python train.py --encoder_arch="convnext" --model="image VQ-VAE" --dataset="drawn small creatures on textured ground" --train_examples=101725 --image_size=64 --crop_scale_min=1 --horizontal_flip=true --translate=0.06 --color_jitter=0.1 --bottleneck="vq" --downsampling_factor=8 --encoder_isotropic=false --encoder_norm="layernorm" --encoder_activation="swiglu" --encoder_layer_scale_init=0.1 --encoder_moe="top_k" --encoder_drop_path=0.15 --encoder_num_experts=8 --encoder_moe_every=1 --encoder_expert_mlp_ratio=0.25 --encoder_experts_per_token=2 --encoder_shared_expert=false --encoder_patch_size=[4, 4] --encoder_conv_stem=false --encoder_depths=[6, 6] --encoder_widths=[64, 128] --encoder_kernel_size=7 --loss="mse" --latent_channels=4 --decoder_norm="instancenorm" --decoder_activation="silu" --decoder_widths=[48, 48, 96, 192] --decoder_blocks_per_level=2 --decoder_block="plain" --decoder_attention=false --decoder_upsampling="nearest_conv" --codebook_size=256 --optimizer="adamw" --learning_rate=0.0015 --beta1=0.9 --beta2=0.999 --eps=1e-06 --max_grad_norm=0.5 --gradient_centralization=true --max_steps=7000 --batch_size=256 --epochs=17.6 --lr_schedule="cosine" --final_lr_fraction=0.05 --warmup_steps=350 --weight_decay=0.3
Rows from block 3 of the encoder of a small image VQ-VAE, named by matrix and row number. Rows with one number within an expert belong to one neuron, the router's apart. Each number is 128 + 32 x the weight over its row's rms, rounded and kept within 0 to 255. All counts start at 0. Numbers have three digits each. After the name is the row's rms in percent of the matrix's.
After each expert's rows are labels from the 100 images, of 14848, where the router gives the expert most weight on average: "patch colour" is the nearest of a few named colours to the mean colour under the peak; "strongest on" is what is common among them. Only what is clearly more common there than usual is listed. The data: drawn small creatures on textured ground. In brackets: how many of the 100.
# router: router (encoder.blocks.3.mlp.router.weight, 8x64), inputs 0-63
# gate: expert gate (encoder.blocks.3.mlp.gate, 8x16x64), inputs 0-63
# up: expert up (encoder.blocks.3.mlp.up, 8x16x64), inputs 0-63
# down: expert down (encoder.blocks.3.mlp.down, 8x64x16, transposed), outputs 0-63

# expert 1
router.1 070:166166085113100157068131149085178156144139209072142169092158135108175130099105168115143124096129105154155095112167115077142109178151121161159129121096164176081174094114171122141088158148133134
gate.0 088:116144080086100153154100147121107243149137136087140135156128148063131144144123087087165143142103144111172136114014141135143143161149099125149134066122117149096147136110094170121151095130122123
up.0 085:143152102086135111115085185129118213156147210135153125118110123087162127105108052137150116157106151132169089127024156122133150163135148121150122115110155141090151119118067147134134112093110092
down.0 095:158109096185139148120192150190164090137112090106159083166133149163164171115115163135126108116123146145139209110178149145156105083116167103147125121152099205147130134177154152115153135191095148
gate.1 079:158144097119096068153104171141146123080156184114149204153172102117127099101086187106141167150095138141109101092079149145138181144127122149189144104072121159108153133095155163115089108141071102
up.1 079:114102137124184182113158052115107151159088144144101113067075137075130132132170058127109135112138113131128121133190094126113077110124159137088119197165131084124110133155086088139189169130121140
down.1 086:147161088134126132132142129127056093098124128149117147097163121195114082167155137193126123147151131139165095072062070093079044083117126164141132140105164121142098102088149114087147099111139105
gate.2 143:148142126080132164155135114122162116124136095114159092203140104132139204156128117111157151073092165170151141060003126157146180152127108120134132123082138145117129130144135135091177115120126130
up.2 121:156103125132083148124127126144164073173123027104161097144117124135110119172108206145154094112113157153098182086157137135111123114130151105109105130122106155195111110151052123101192115099157150
down.2 113:191139144105124196135161085150117174098127137098092060137121136159158153146107116091160122149134168136192071124076130182067080148166149129127144129174141083135146154102106065132126126104144088
gate.3 104:150139122144057095102151125081132156085115162108164151099126121111141105066103207115073127119122146129143109110168168089142138183139122190166146121120109115106132101113217132183071106153135100
up.3 110:130134099169077056142118160087122152113160177122177172102115104099147102060104171140068158086134127135155085104157159117133172166154102167199142114108131120088140115089149153148092100170106115
down.3 105:114129197043063094079103139181112145150148150085130136165079144137093182071097085135142149101113125120130129127119163111158159129106121121139110154108117097105138134157157094094145212187126124
gate.4 120:154153051073149149134146152124100151060141149136128158136128076137162130097132104109196158118103146101174040085029140138153132169130108150145141084124170123096150139114154145128129123111112110
up.4 105:148125157142245147114121147118125145079142170165097148102088139158155145070105092143101151154126104053122073141088140132180067148113112094127114119144171125074140103088151151118098146143126107
down.4 106:142128162133124199129131121184151083045130086083118079149133176123112148137151085118129128142137107115163136149154180110071092094184114099124086161132197070134114162156097083119100138102124111
gate.5 084:119143059062096103141109192114111220099159186124152186140128063097170110115116064116163136143098129085153099129135151132116141140165105119115133110114146132078128137132136146105075125125107071
up.5 077:112134064084096156163110161146131201157162127133178097142154060064181108162094066140157113081095182119160147125137119157101150112133100154118096132125127109082137151151080174131127120088101117
down.5 103:074069118136156124119157123111136059148141155154115197101119100132144166156195125166124111118112105096080102142126154087151106087130138085099097111092081204186115126147109123108095160163086171
gate.6 074:104094062082109142134148122079147168136111078084179125112144074018158154157136133079148147090129173155166124109112096143100166141174114149093152144134148143105140089140108127125182135100156155
up.6 082:123139178143145199114103093116148111170113060120101052156140124091115146196153151145139089083088120146130165135135134152094142095150158107091116150119156144164118119130082047120189142101165159
down.6 109:157118160086085159162126154156111180180125096133102144117055125171153130141119158090175169142063187139143159151084137140066126128156120130120142109113122080101125101140138102131104108051084070
patch colour: black (98)
strongest on: white (61)

# expert 2
router.2 116:075122204109171135127135089139137126136152111153161099161148128118146140152163111139119132105149165150152129167092076127099183082051116239151109104165135119113082137092147143158116080097140120
gate.0 090:155089116162115075144102137146087140109161183157134195171103152142154111067118149133011118123110111135140109131140129120179076150186136140161145112127174129098138135127166138146056133156105124
up.0 113:065157116146151010178079127101077147112153151135141147168144124135164141123144119088183170087136185166168126171127124149138161135125102171143133097140141108088101174090123137132099103114097107
down.0 119:115104175119127216149157048138149146115120157131129125110120054132128096098098130136172130214115132132134133165121168174120056120139110135136087096130176121158121171141078111131092156112083145
gate.1 086:114129083159051106107138162156122169097142167164210172050077114091110146120123108115083167114162144174130080140140128114133124168117145154148146100152096114124157132139161119194089160169099124
up.1 126:076134116081157201133146143129108148088171088137230120112179106104138139118153102073164137086113138087147118162105138156098152134104108130128160106147161117119115144080183145158189096094093102
down.1 126:133108175103116168139159139215146137163149144136130148141137104097152112077145107161155120180086068164115167094094105105200153131187100099127093139131098134139120116146081168160103206147097122
gate.2 084:150147092080185082196090193155067130122153130124139119164161111082153184108136061111107152102125153116167118153112115122109158113117104157158166099145150069080098150107120153153081143108084107
up.2 070:106085164120089189113126042129170110121107098152139112101104129205102113145135138138140123135146075189101138109135109145097113140130149120087138150079131181166155141163147100092208090131175164
down.2 079:156179113122156183176086178149093129138109111079110079088101158149099105119139113052155140058168111107088179064132148118106146099125134183089136129130098129148166131094096125113084094136098126
gate.3 138:099131161073154124173090135113106117132164121097179155191167115135156166132084094105170154143123194116144135124015145163123187117100101135136139099128094119103079152116120163142124089087107115
up.3 080:128103209134058148141149071138136064132093072194152091132118139142098158160155184161117106113102125090128091103135110135180142127101147119082122168083156140130128143145167075084160135099142162
down.3 090:134181154094123199165159109099105170096136095135116153075123103150102122184140084092112145099178119109111196076122087092108087133174088154148149182142087081105140142143131125139152173093148096
gate.4 094:132099138081143156133175152136140109107150054159183127148170112175112175091160118202111115143096117049110108113083086149124154092098123147128120125141135144162087127153221128120093107092139109
up.4 131:079108139082157124146096152128092139106175105142163098171144099142148170141177122154140152096094175079138125114088126180140185128100087186152143095158117102137070154087152170117159081096097066
down.4 105:089101107091163189123141098101151102103083129130142162118137095093109142149078155100170106070126182153164124106142153122098098137110093194138096067112143037139120144181095102162148125144094103
gate.5 067:122165093094102063148134130131152153082137154134117142149116112165187141031142087113144129108123123180172108145022094128105103178125117194173127132141153126124114157130169162115125124121109157
up.5 052:125144182140204142123135098109135142145087118142053127169129167095118088162213105179110109168144098094118148157168143081089154112116104151135081139124150134089143122153175125138070184143097151
down.5 091:149132106105071121142117103135126153123157122094098163171117114062172096110082133196145124241084157156130082155102192130193109115156144133126107153156106139132107137176127144120158156116110107
gate.6 109:089160147120111111134087096090118111061158147153131150150093091107194147095105125102122137145126177138168073132110076154119166125074092197172129104142124149105117140096143184116041083126113129
up.6 084:118120138096110042143079118124102064124161116165142098158102085108144157139097099088144163148105204192133119104080090167140182153117129148161156124122140156105128183132095128080094114088145164
down.6 086:110079127144179135083142128139152125121183099162080203131183137117142165142113141148088121104126072107089213154186149142204169132110118080132129127097104131156116116128151104123103135148080092
patch colour: grey (65)
strongest on: purple (33)

# expert 0
router.0 107:086201189213161107139130101059128126089126098152132122075126143116121141066179113119116122126152110137103111126229119118157115107181124121148130155130086152113105163104170135155109139158120109
gate.0 084:068080084137155115147112130159115147125160116112152121110076152130128090104162069132160131144126217147082104131203144096131135132192131139137108154127033135088087147110182141136105117148117112
up.0 070:186152156094118145135146124089156117134111115128124148154145103088115134177114196117105124112104097127169165128041111161104112133058156096123123106102222124175190096130071151105162120122126148
down.0 088:090143153169135086096156171113122131144089171157165092116142147138100163127178114130033171099165072132118094138134167108128180149058155151129113106108157172141125141118178106108188136174153115
gate.1 088:114140145113142137135139147089128108126121112148101078206173200139162138133126081127187124157115108103135090064094107176165148142088133147125137106131085168128088115092221143130108059098119132
up.1 111:031154102128156114153121196153134139084153130141130107095110146160166104082148106120128130146148151108094097115178132130161120146233131103132143156182060115144095147120126127149159155176083114
down.1 113:101106179123132157130159131110147135193129125150137102173122132144144148123120170130153053101133138096152093160079103097100234095135144136072092132147094032137157114114167144090124113119114124
gate.2 116:080131142180141090107140171114098141094159089159115152128106134178154084073157112172129147176163147110100109110133144077172079124186119155156150142174078138138071119110192135164086132181117104
up.2 110:192113090076111154134117102147143106189096147084141106132149106079117176189092139094121129093108088145140145119134091182088162114063135107089102134093186121121163144149097118092194122085150154
down.2 081:127116159163152109111068134126130164177123111134148109158178105101064131153129077161067155107157093074082154138133100116138129088113109023177089126081118147106138107146153137105125148150144179
gate.3 102:085145143072159139188088123109111128146125101124126145162144151110114145120143116077176150137123172137120137107255108168090150109148131132119128133137112114097123210102083140089138092141127110
up.3 122:108090151138133122122148112114135111138095073114158094132106148150108187215178136138151140063092164153125106152082116174090105115109166188084122148086110152141117153140139089111193101087158184
down.3 124:120187152061129094107107146062113153182148200117127147126104162162083166146121116150103159088161127161137181121103129107131195127125149161134134185170113102079125109091183101177150160124125119
gate.4 101:139076124175173127136077171159134103135137179136134161153116157107141162120139086145133128174137091147171151112000138101181157091153106086167124135108126131120153160094123160136114104091097106
up.4 101:158174123080086144111162079082129176114117081110107122139167109131105086124130154124090124129126161118094152163255132117079120146154157151090115131159125153134081062146121101124110152150170138
down.4 099:147150105106130141109134119121143113123151169118072166086092180178107125094119057207126143168123069128105130095108156138186236151117152117106101125107115142099106102154104150106119163155135169
gate.5 104:077110094110150159152140166153125125118132121152112073141133110141151129167182131054232109102110141081124086141122144211087108160121140144109153121156091106099114176132182145144183143129101133
up.5 129:078158165165145078149125169129112127080153163180087129120132124144177127076141127070170165126118135110128099093199148134145133193155101127144156124132045140086119163124185154128100120179104108
down.5 113:163113119110089037107128131139099117139162111113141104162115125144143107126120099211135108195134107125157147138097165099120245118132164113121105160109134191087130106115168144160134087123109164
gate.6 131:065107127182174075149155129100091167070130142147098102071085098161157111080157097146106138092156119135105050191165131120129103137169122139146145167152077117138116159144131125138110182179121123
up.6 118:058128142180185092132126139092106167074145162136085090072116109156163092075161084168088136126161119139108081180157122120162124121181116139127125177173111123154101150125129124118104165197123103
down.6 093:090150133091143209149095118106126148055145133126158132129161112117176134151155085122208100148106119196158105103134101151123045175186110154121175126159156137141109143134127122143148152085097100
patch colour: black (48)
strongest on: grey (31); pink (26)

# expert 5
router.5 123:194135170105060154169103135155131118190126128132165145137125134109098146169083124120126154169125056097088171095060167122157118133192123065118142135080169191130152116124114100129131130105119109
gate.0 094:145158136094061112143128154136113153136153164150122137129147111139128160212102134106167160115121045058195096137081159127137061149129121121104157126109107150152138110212137153100123126129073118
up.0 095:102127155172166091121105092137131141075092130116118124113105149089134095069177156137094114133136194153087144143205098107084199093124145153129122144164146112111118126052145069184128133128170139
down.0 088:163131147102101099147127091151119169030059102138094157086125141133138110150102124092110147181117138157193112135135144101048073110085170112180156131123191120113098143139126095111115093132131141
gate.1 087:129140179129086112146130128136154010173160060147158115157158136123131150176125160134113141168105179150088198100125108122174114092108137099114147117116151146146160121131075111135150100061153130
up.1 085:062104142143165123107137118087130193071111199113074125098061166092109094078168105142163112086180091110159111170152121110094155125142134168131104157174093114130093129114170109161107130152132136
down.1 098:126104078060143140153181110112128102180149112105178151096113124111114122087104110089150162137092121167123132170120249142144113098110098141154095129133137127135102139162072162088065155134103100
gate.2 122:165118104075060113151077129119140136182127089101201094214122135080158115159140105131155134142117116107116188113068136159126162102158123113089131137108173182135144125112122107128186148070130127
up.2 147:166118099076046104169077152114112131156153101136191128211123119137162136139102100098134167158105111112128145090065160160138163146165101105123149121085185168127148158086112140106154112079104107
down.2 102:149155155116126053082112178105131143191106128105132079198141165121114132119161160139086084094158109075123101038130101107116149102148127108112155109154101150153104069155173118128138070141140144
gate.3 079:020113110172172121056159103106133135119098130123093086100144167139139081140157143129115101109151117167103157141175096140081126119153140174111096174131123130164101107161181098134111129138209153
up.3 080:128136137069100116143131166133093131147165138108144106164134109164134153093111074165189143117143112106124009139066149140099183160160123122149136122127077155113089143196172147158096110107135105
down.3 094:091129149112101143163082119124127149087134116138078033104072150146144108188146064106185150131123129098146125127073140156113088130138160159132148171140202151161092074123086132130089123141164127
gate.4 122:159088134101132107148095128170174039198139070138176086128103112097120162193100099133097137144103165179112214113126128146116144127121138124118125112102085154099120148141070106102149140096156150
up.4 084:069168109100129189115152129107106165062122191103102171139173095169152101082130093120183116090128121083144046130157153105140116131134111123162135126142161081108089117131189128143096121116100078
down.4 097:153087102083162140089138168123164102125135067176132039110110153117116143159092087069103149102100088105145117164164105164166181088131145093114123165120187114136142139151089162070110104122149117
gate.5 090:154092149092178132149103123210129135158162106161150192137123062164114133105128060130109143194128132119159099114099148155127122174115115109142157118127164099035130161160125138057132125117102118
up.5 092:174126161087114131169090133165099132169159131120165230091137104151139130089100076103108137181131128112140079075116163139144110179104096101141146118123162121065177170152084154158130137120088104
down.5 093:132065125110147156133155100135092062132133172173161132132143096092120097116116115114177107087127120165180072144190088163110097177105132135132125148102171189159117118173062126146076086140094136
gate.6 081:161136130097107093153136137122106163067167136131136173137075110176153130070121105110121139165121119061159025116104199106158101180162118128163136137114138097128156101116164163108071132112097113
up.6 078:099118113156117199104125119076144105189104144095111105119155141092088073177138115171161076094163119208104185189155098130085152126080153136102096144141128117147107144114104101170158129155131157
down.6 081:128161072173119096147076197117097147117143143123111119111123100187131124173155104160170116206124124070142132108114124109129142146110169194118170109135086130072121066116091101127142073138075138
patch colour: pink (52); white (34)
strongest on: large (76); blue (56); dragonfly (25)

# expert 3
router.3 101:129116090165178182105103102091138155106116186109089147050161151115147071157182144142211143099164135108166126210187116099104148118126110143141122112139119130101152178115110146157146120152115127
gate.0 082:122149057093174133162079141080096159097156142113101131155142128115162104165132055133155168138099171094172147103136131148134199177087088102144141106128142102106105159105057163091148124149083110
up.0 067:132103194140130128078119083168171116167113126116125120113121157178116138098161175130090085129134099132083090198133118131131049086136175176130079162122130123142120127142209108143128166090164165
down.0 092:147195158123114159149113138101113147143122123163099155168068148147123129132116133089154116087156182162112118135096070087093104116131122175136161105157178039111114118071099083110149133087176072
gate.1 103:121119092136134103141086161111113138081136176114108199084110085106159116077116143170069148150133112109122076119198138157238090153153118085124134093156155133136179126126116131101122147160100117
up.1 116:165131133149081126101151105143182108184107124091140100163130145104095135147074170138058078143127135150088250114120092099132139105082146152122102150105140162151094063144129127132095139137156130
down.1 102:118135152147130000145094145173113119203132140149098146153177108151132147152173132132079144108143145095096081135103092127118195139111122126172131113146110155133129121117188120114129065137142080
gate.2 131:157125104078128091146084045126096127095118135194116157153143080088131084125150096129174159103127160144122157134202126161093158130157118192140169128106169102077157194137133129129131108166114095
up.2 098:136103057106172123135127202123121108164094116113119088192221130145145167156089149128151114117094162160124074105048083137138144147148127116107134128055122144128127124142103153071110125123134159
down.2 123:097120107117154140132096096137102140135167137090116188104137118094094172162164111147109114148126080143141238114135099101175158068128085097142124169137089170069121111121108147091135153137052115
gate.3 115:089083067118164128151094131159124160175108179085087141101133163140149094151140161155155166114145182101145174119197116127072146116111110124121112106128124083114125156095059136158204175131090134
up.3 111:151149190140089186074176133130127106119111072146154117140117115127119143114139116121103067149131081142107114152062129103143085118154142127128108166110133157181147050166196087086063107133163133
down.3 096:177158115106129122085126134162116115170116101182158112089102111115091125111106123132138179136126129125119105129180144129133123126120123095114074124144197000115112163079161171110125188152145116
gate.4 087:159121107172087046155152194184144127085180135103135144158121190112130110096094177138109136178106133116116177041145148137135130137137126153153127097132114119147156087094089108186140146146086119
up.4 103:107102143098107193104160100131150103182079087135153100132149103133118172159096111138152086105101129196105112185092095137108107125149157130088076188083096147156138116174150102089153131085177176
down.4 115:159109073168131178130085095108100143068122109147102108108172165139191155148084095187140110158102097132125111111094100120136099125188122102130147155162130055171093135120172149060167106101129142
gate.5 056:157124164117064106128128107146148076132099076124166123152134180128089162121107191114147123120096139121089170071112146127180156111212148105128088130083088182130140124189101130120141074095160102
up.5 055:096172148105086220136187060122143124145120114123113115141138144129120130100145144161091086130169095130145164229072141122119164117163125117139125150129128177118135080169129073123069140130134163
down.5 080:101082157135103146178161159143114114096138133112101119147139106113185200158166143185166163170113097160112065152089166094106074112141182118121113188181101178128120073139127133157108127136119163
gate.6 102:115130076130170085131081175119091147121122190134071126066138112123163078120160104174123138173180124123168134165016139097164153128129113107170141124133151096141142166083100132122099149134109115
up.6 087:125126175111071172132201105123139081139121076144168111199120109151115180138089135102154118098068121187080130103207109169082122127130147140122116129110098149105103100161157118128153102076159142
down.6 090:145143101102134145135161137091128129163158191127130193159129137156083132025111134123072121113170177091079140124154113109138203119097130111161155085127189146125126160114105132115123199149127150
patch colour: brown (65)
strongest on: pink (32); grey (28)

# expert 6
router.6 100:156175097117056083124140182141139119119173107116160080129137116121126100123077094205124089154149132108093154111112160118172085114065145099141147124156078115204159142128091142173128180141114104
gate.0 096:133161144118080119138137159106139165157140121123157144034110081128063066097110072174166132136169107127170120123145168123133045119076189085136131109157111094155176131119138131144135136165126137
up.0 103:131105120157140147165129108133115080142102129123100094160134178114159202177128166036106126088087163170098150097104100148121176154190115172101125176088139161157104137140117110112128085074146156
down.0 080:155133135143198135149145144123140139101092146157143098109159123099097138139159071144049152169131094097137212119127083084190165107106155104116111126156115164122175128068096137089147181162107158
gate.1 085:208104143100103125177119121154111080140107110149142088143100140140100163122101201153010093164098144119052120113138137169103116109093175113135110164136156122132140081139155108139112148123148137
up.1 102:221136113120114058122111159187145123130184142126156144175146125138108132132074143144114154166098142129153101028132138126143114126068123109153153079125091115116181107123065172132109123122102109
down.1 102:139150114168204179139163141099116157071173170128119150099064107170114146111135086131176120084110071147185125114173092154158100171196099104114146154148150118101131126105098103171144110131115095
gate.2 090:129115093080129132175137126186153081134144112103173097157153123127101188192137081167174123146035149119065090103129137188107174118105152126124137120129062120152111172153138147145151151105120121
up.2 106:151097175148171119127152080063137118122111158156122179082161114103110143101126141061113212091136124163169146097116109132162147144110118115155114127101144167006141137142115115133124107086141146
down.2 102:076126197101117100092087122133131105139067107101103177172195140122131127095124116097129143145156209083085097146123127182093101120152151141129152104106146191147117138101136130070116076135184139
gate.3 109:138144112094072144116146164146132173208138084121171088065115102140063092140061080130181098136126168104112115133114156165069141134112208115109149124154107096146148134150119141158165131125156117
up.3 105:111118150151201101130132100092139078073090174132068155175153177127184153117191177130074162118141083142129147137166110080186113126128064143151106147111145153114117119103141108084101121117100139
down.3 105:112139128095113128107145097154122119094057088141138125136184136075110138152128118124098137123168112134100136109154146075122102122071135084112092097066141156204149125160035179129064130163133159
gate.4 064:030125146100146144158124117137073087100113097130168070161107122154160118120131073197213119138115155086064075157123146174091152114160126097141142156108099109123105123100140125142129154109108120
up.4 061:135105081122134125140105127153121147106134105143134202128126087124115089139162018110170168131101158107139083087200123141043109144123151130102159109123145109071130180156099173106133150128152119
down.4 079:088134090134172133139126211109111156128188161136127183093091145111132114132106117173150118118112091132141114141158110116168224155212126114123141174191153145092129135114088070129141106122130102
gate.5 088:080136112076084094155128127180136134134149144138204108080116117139138101137054076142132190128104171113112080100122143157085148146124145175135157140126081119130214201145105149149132128115117144
up.5 111:171077120128123216094145098118149146183111129119138139101105127098075127079114123106084041119119128165138154137140086148113160117160171122103082166100180152164072108148143108125123101099187156
down.5 096:119162148149120119120124047099094115078136150080091079153170123087109152088159108078160132180156160132170063153094131078091068131119127144134138149163136101105150056112145087114146155098150140
gate.6 085:149074136111128132144104095148130078169117102125164088098156120146067128164112058172160077130096150146128112144136115153055186075156183111105094159109145143097155142139138103130156130090202163
up.6 077:122104074113046109152094176169126148116174080101154096154150128144104112154075053141171126132091185125108102089143142107103140134115123148112152118155031094148153157116096169162122130111119113
down.6 092:111145149167153161153169203112100145079162150143125151067104138103119150139161091129129125113139084162180141095145114125073097112168146109095111227169165114110134147141120079167151072138107095
patch colour: brown (86)
strongest on: orange (70); large (67); butterfly (65); colour: yellow (30)

# expert 7
router.7 092:080131094140095103160113150099118063120086060139168100147174159127129136165108131097185110075099160179112108125138092110109137099154158082122161146078089173126123166185133139099165102102147188
gate.0 065:150122109112147177083121113120134176117093132093134133085109134104106100061166110128068074165178097146136113159189109117121123131162126178141129128192165085169095090084199111182143128155143122
up.0 098:156121142147160170106130094099158172151102176121115113110112159142125089044160067147083099155166081054097118186117134113126113097095114125147121146175127079137118101105189115164078130163119101
down.0 104:120136143110157060134056135105123130148175109114117149154122115128100128087189065167113078144143100071132050049094096097135134115177115122130135134124093155122118091109175121115158128155189127
gate.1 046:143121222155146171106101094152169167158111170147091115114144126128131099118142161143070113120143104132123143167130140072076085115138158142134113155212113113138143084123115070173073185149156117
up.1 056:126176172112096144159173100158126068114128059131143170140173106167106126199125120089162162069127128169144128088175129154109159114112177100086161134101095134122139124105169097137128083165146192
down.1 080:108135109103153156155144176186113095147132087127095127124149085139179047110118136125139141181079173108153088190104158123095129110084137078132118100153157137109142158192181178136081097108110104
gate.2 089:182109085106121148119141145123111140068127129147102140131144094201120111151136103122111113112127116155125098123235199134043120176141076135161100146121131094118136120197151139125154117146093078
up.2 119:091116185145148157108130142138142150133124206122111125096084164129165137000163132136125106158138131081142123140078108118186131072122133139109152130159132101116094121063158125150087152128129103
down.2 084:117157088129114111146120115116109128130115134120123070137103181151157135171184143180144103228124178126161039167101142129072112138139103128127141065135146121091147126143178113139168098116142069
gate.3 058:137112086204149140111128119190146076104102118162095110088066147142089140227123174140130145116132103148129176121046101111153076121133141094150117125086109149138195129116115141146160115132137133
up.3 083:111155125074101088163095178142080123101171091127176176191170139138170155037127079096143150133114172137143077101178128172157163142136139144138126130122162134135113161113135176106113103084103111
down.3 087:177071118165097137117129184167151161077158085114064091138142120111137100109130091118097145203075116099120087164099102134103087114134136124117098090137197201100115168134131093150092114125139119
gate.4 102:100145092103069080136118177150088088157167094109192146159154096104165161178098119085168159090098173143175097082121108137108152141120137099137161094101148161095121186134078146117153098084113146
up.4 074:177147155129156127109143124121149175030152192125134147130151128158166121039133114124114111149157128110140110118105179116135148170118102112151133162152133118127108133055191163162105132159080059
down.4 114:111110121112150174168132170145161112135117120141152191139116081104143089129036157097115151166069121168120155202104110171151172132158087094135130121114164085140108183169105101116088155147102159
gate.5 146:142131104095094116174089152170105165131155093131137140179120128105168159092092130099114152097106155122172131090105156163157137145202085135184151115092153142102127150050106167096175086099090074
up.5 089:113153082113139183118168124133141255052098167103112173100125147122136100166172096101167133109133125161166112118123094134111104141148119157092116129153137106104118143147138125109136139138105099
down.5 124:118151077170151137186109091137114115077123144101109123077154133121119168113131143146119116128134104123143177164151170086134077123113131112112164118117052195161135074114056141068049127122097116
gate.6 091:111077093198202148127124138199141103125137173159120133121119143173128158095132085139170128097101125107142106115020134136164073122128115098161135129096117138116164136176097122132179105140107079
up.6 174:123109092113092107157101142147110132115161094124153148157165140114147174149101130116189146069086152128170126093159158163131167162193094135162174111077124170105130170108088165096194062106094104
down.6 112:147135120184153164138135101190134122053101107180115122123104130147151096175074135077151136137051126087150109160138082150094072135157111147139132173122195087146138153146077127136134071129119100
patch colour: white (100)
strongest on: small (76); caterpillar (33); snake (27)

# expert 4
router.4 081:160105108144190125105124148174133152138143116163086095219107091125123107146131173086111127136122168086133139132098144113135104119148116097104138124180155111091128048159144117016117129177124116
gate.0 061:102116097130140097104111152173131140121187135146120171217119121147151078168105146094120158151109168090122140047160131144168114139146111094154166147129129107159081121154080164059154055149129130
up.0 058:185135229126087066137171138101154132101140068105124050170118166098110149118097168160130126100118149112138074123076124147145118107096111110139114132088136133102129099137181102091138172103127172
down.0 083:091138184088153200146102093132066146150157108122168102139177162138102107127109072162099127108110135096111157087192080057091145200161138137091109116103101095126112116091120131134110156152149125
gate.1 099:153116156155172079076122143193111144110120142148106071093109146148176109108142126064105068166163124094163143130133151100139122175144105107153134125143155122104121108101085119201113056147061087
up.1 100:067151111111104158181124113065105120102123104114162184141117102114116147146126109193149228090079134161122134105130084152116132125108141132131117137134155112121132162151114130106149246099160129
down.1 081:122143153111154159166140156134145130139167151108149137107195104106141135032196096108079153126138090084093124121151142124125095053117101095144108113076090124095132124142164176090112196113093116
gate.2 051:125143160191114139117153099147173093148125052099145116132066144101121114141099108243100117128152146132109174142097109086100116115076147103162107137117104145101106133159134115095145201069122132
up.2 050:109095162142096175125157089080154127165129076115129155092097171091144153130140098168151107112156080170092185180129130084065151094089156175140050158140108134111098146130171107131160148106118163
down.2 079:184100177131127187125124095133154110068116111182145169058045104125129134189102189092134218126093147151126130145112141168102115150139103126087104148136138102156108143148139147152112108145157133
gate.3 099:169167126163163145120119156132090159050160183171124161080092128158163092073137119125118149150166102077125096095125167114162096141180110111147159108147177092119118100112129129198106125172098080
up.3 080:096170103019124175158108116066108114164122116112135125183117116117134136142116149118092113064120159119107151200086106191090184108085131140098137127120146144156079143151148105103149081121133136
down.3 080:154134100191156157152120136126171094147095162159189131130146077126081157110083066173085106135123127083129077125175128111117167139098126066127156088133094096157148110169144131103180096138128196
gate.4 108:130167117039156102153112100093119142127105147155089152198066077135119134154132151107084147140083165095143128095141133174102155131094121097106161113161147091165092133151066124044116094139121125
up.4 138:151183110114131100102130131104115181078141203147109180119127137131145070082167130063101133193152131108163124116126139110164160157157113149161143107154153109118106111097133148153064044143103081
down.4 107:108114114169162093151107162136173111146142129118163117191127063157092143112155190083118122103141094145153139106082107085227105099151130076125099083119118069112147120181119126123145115124096181
gate.5 130:114102121147134108115129148113127157105140138126091059186096070130125104133104187139103140131161157097137117225176128123078098099144134148095139137155145096118128090175149148023111158148165139
up.5 153:127145152086111141148137071127133090171076139104160186089148176107113161127130081054148125104094132154158140065093111167170177145161142139160117135087145160130113194088110105168127074088121131
down.5 122:094124132118094125122160178135130121185121106111065118135212104109109139041151121084115094142130186097101151144087124146106122070130131166157158121085121211107131094174131148108162120135124169
gate.6 107:142114128079191140133092161153124089130131073155095120175128100152122122171103065060124121143075164114097081047115148145182089168104123094131146089158092121149108127096099155096148129161096105
up.6 093:097176113128067098124169115101115180057106208122131195092141159076153126071134166127097146108144120146193113152113081115125120139123140179132121158104188139103154119126179138111112106091129141
down.6 088:079156093129158155110161104090083091164123167085218121124121138084091171118134103149069130072124089149093156107095125146144120138092096081117108138110157129122142089142086134188103184166090123
patch colour: green (77)
strongest on: teal (46); butterfly (40); green (40)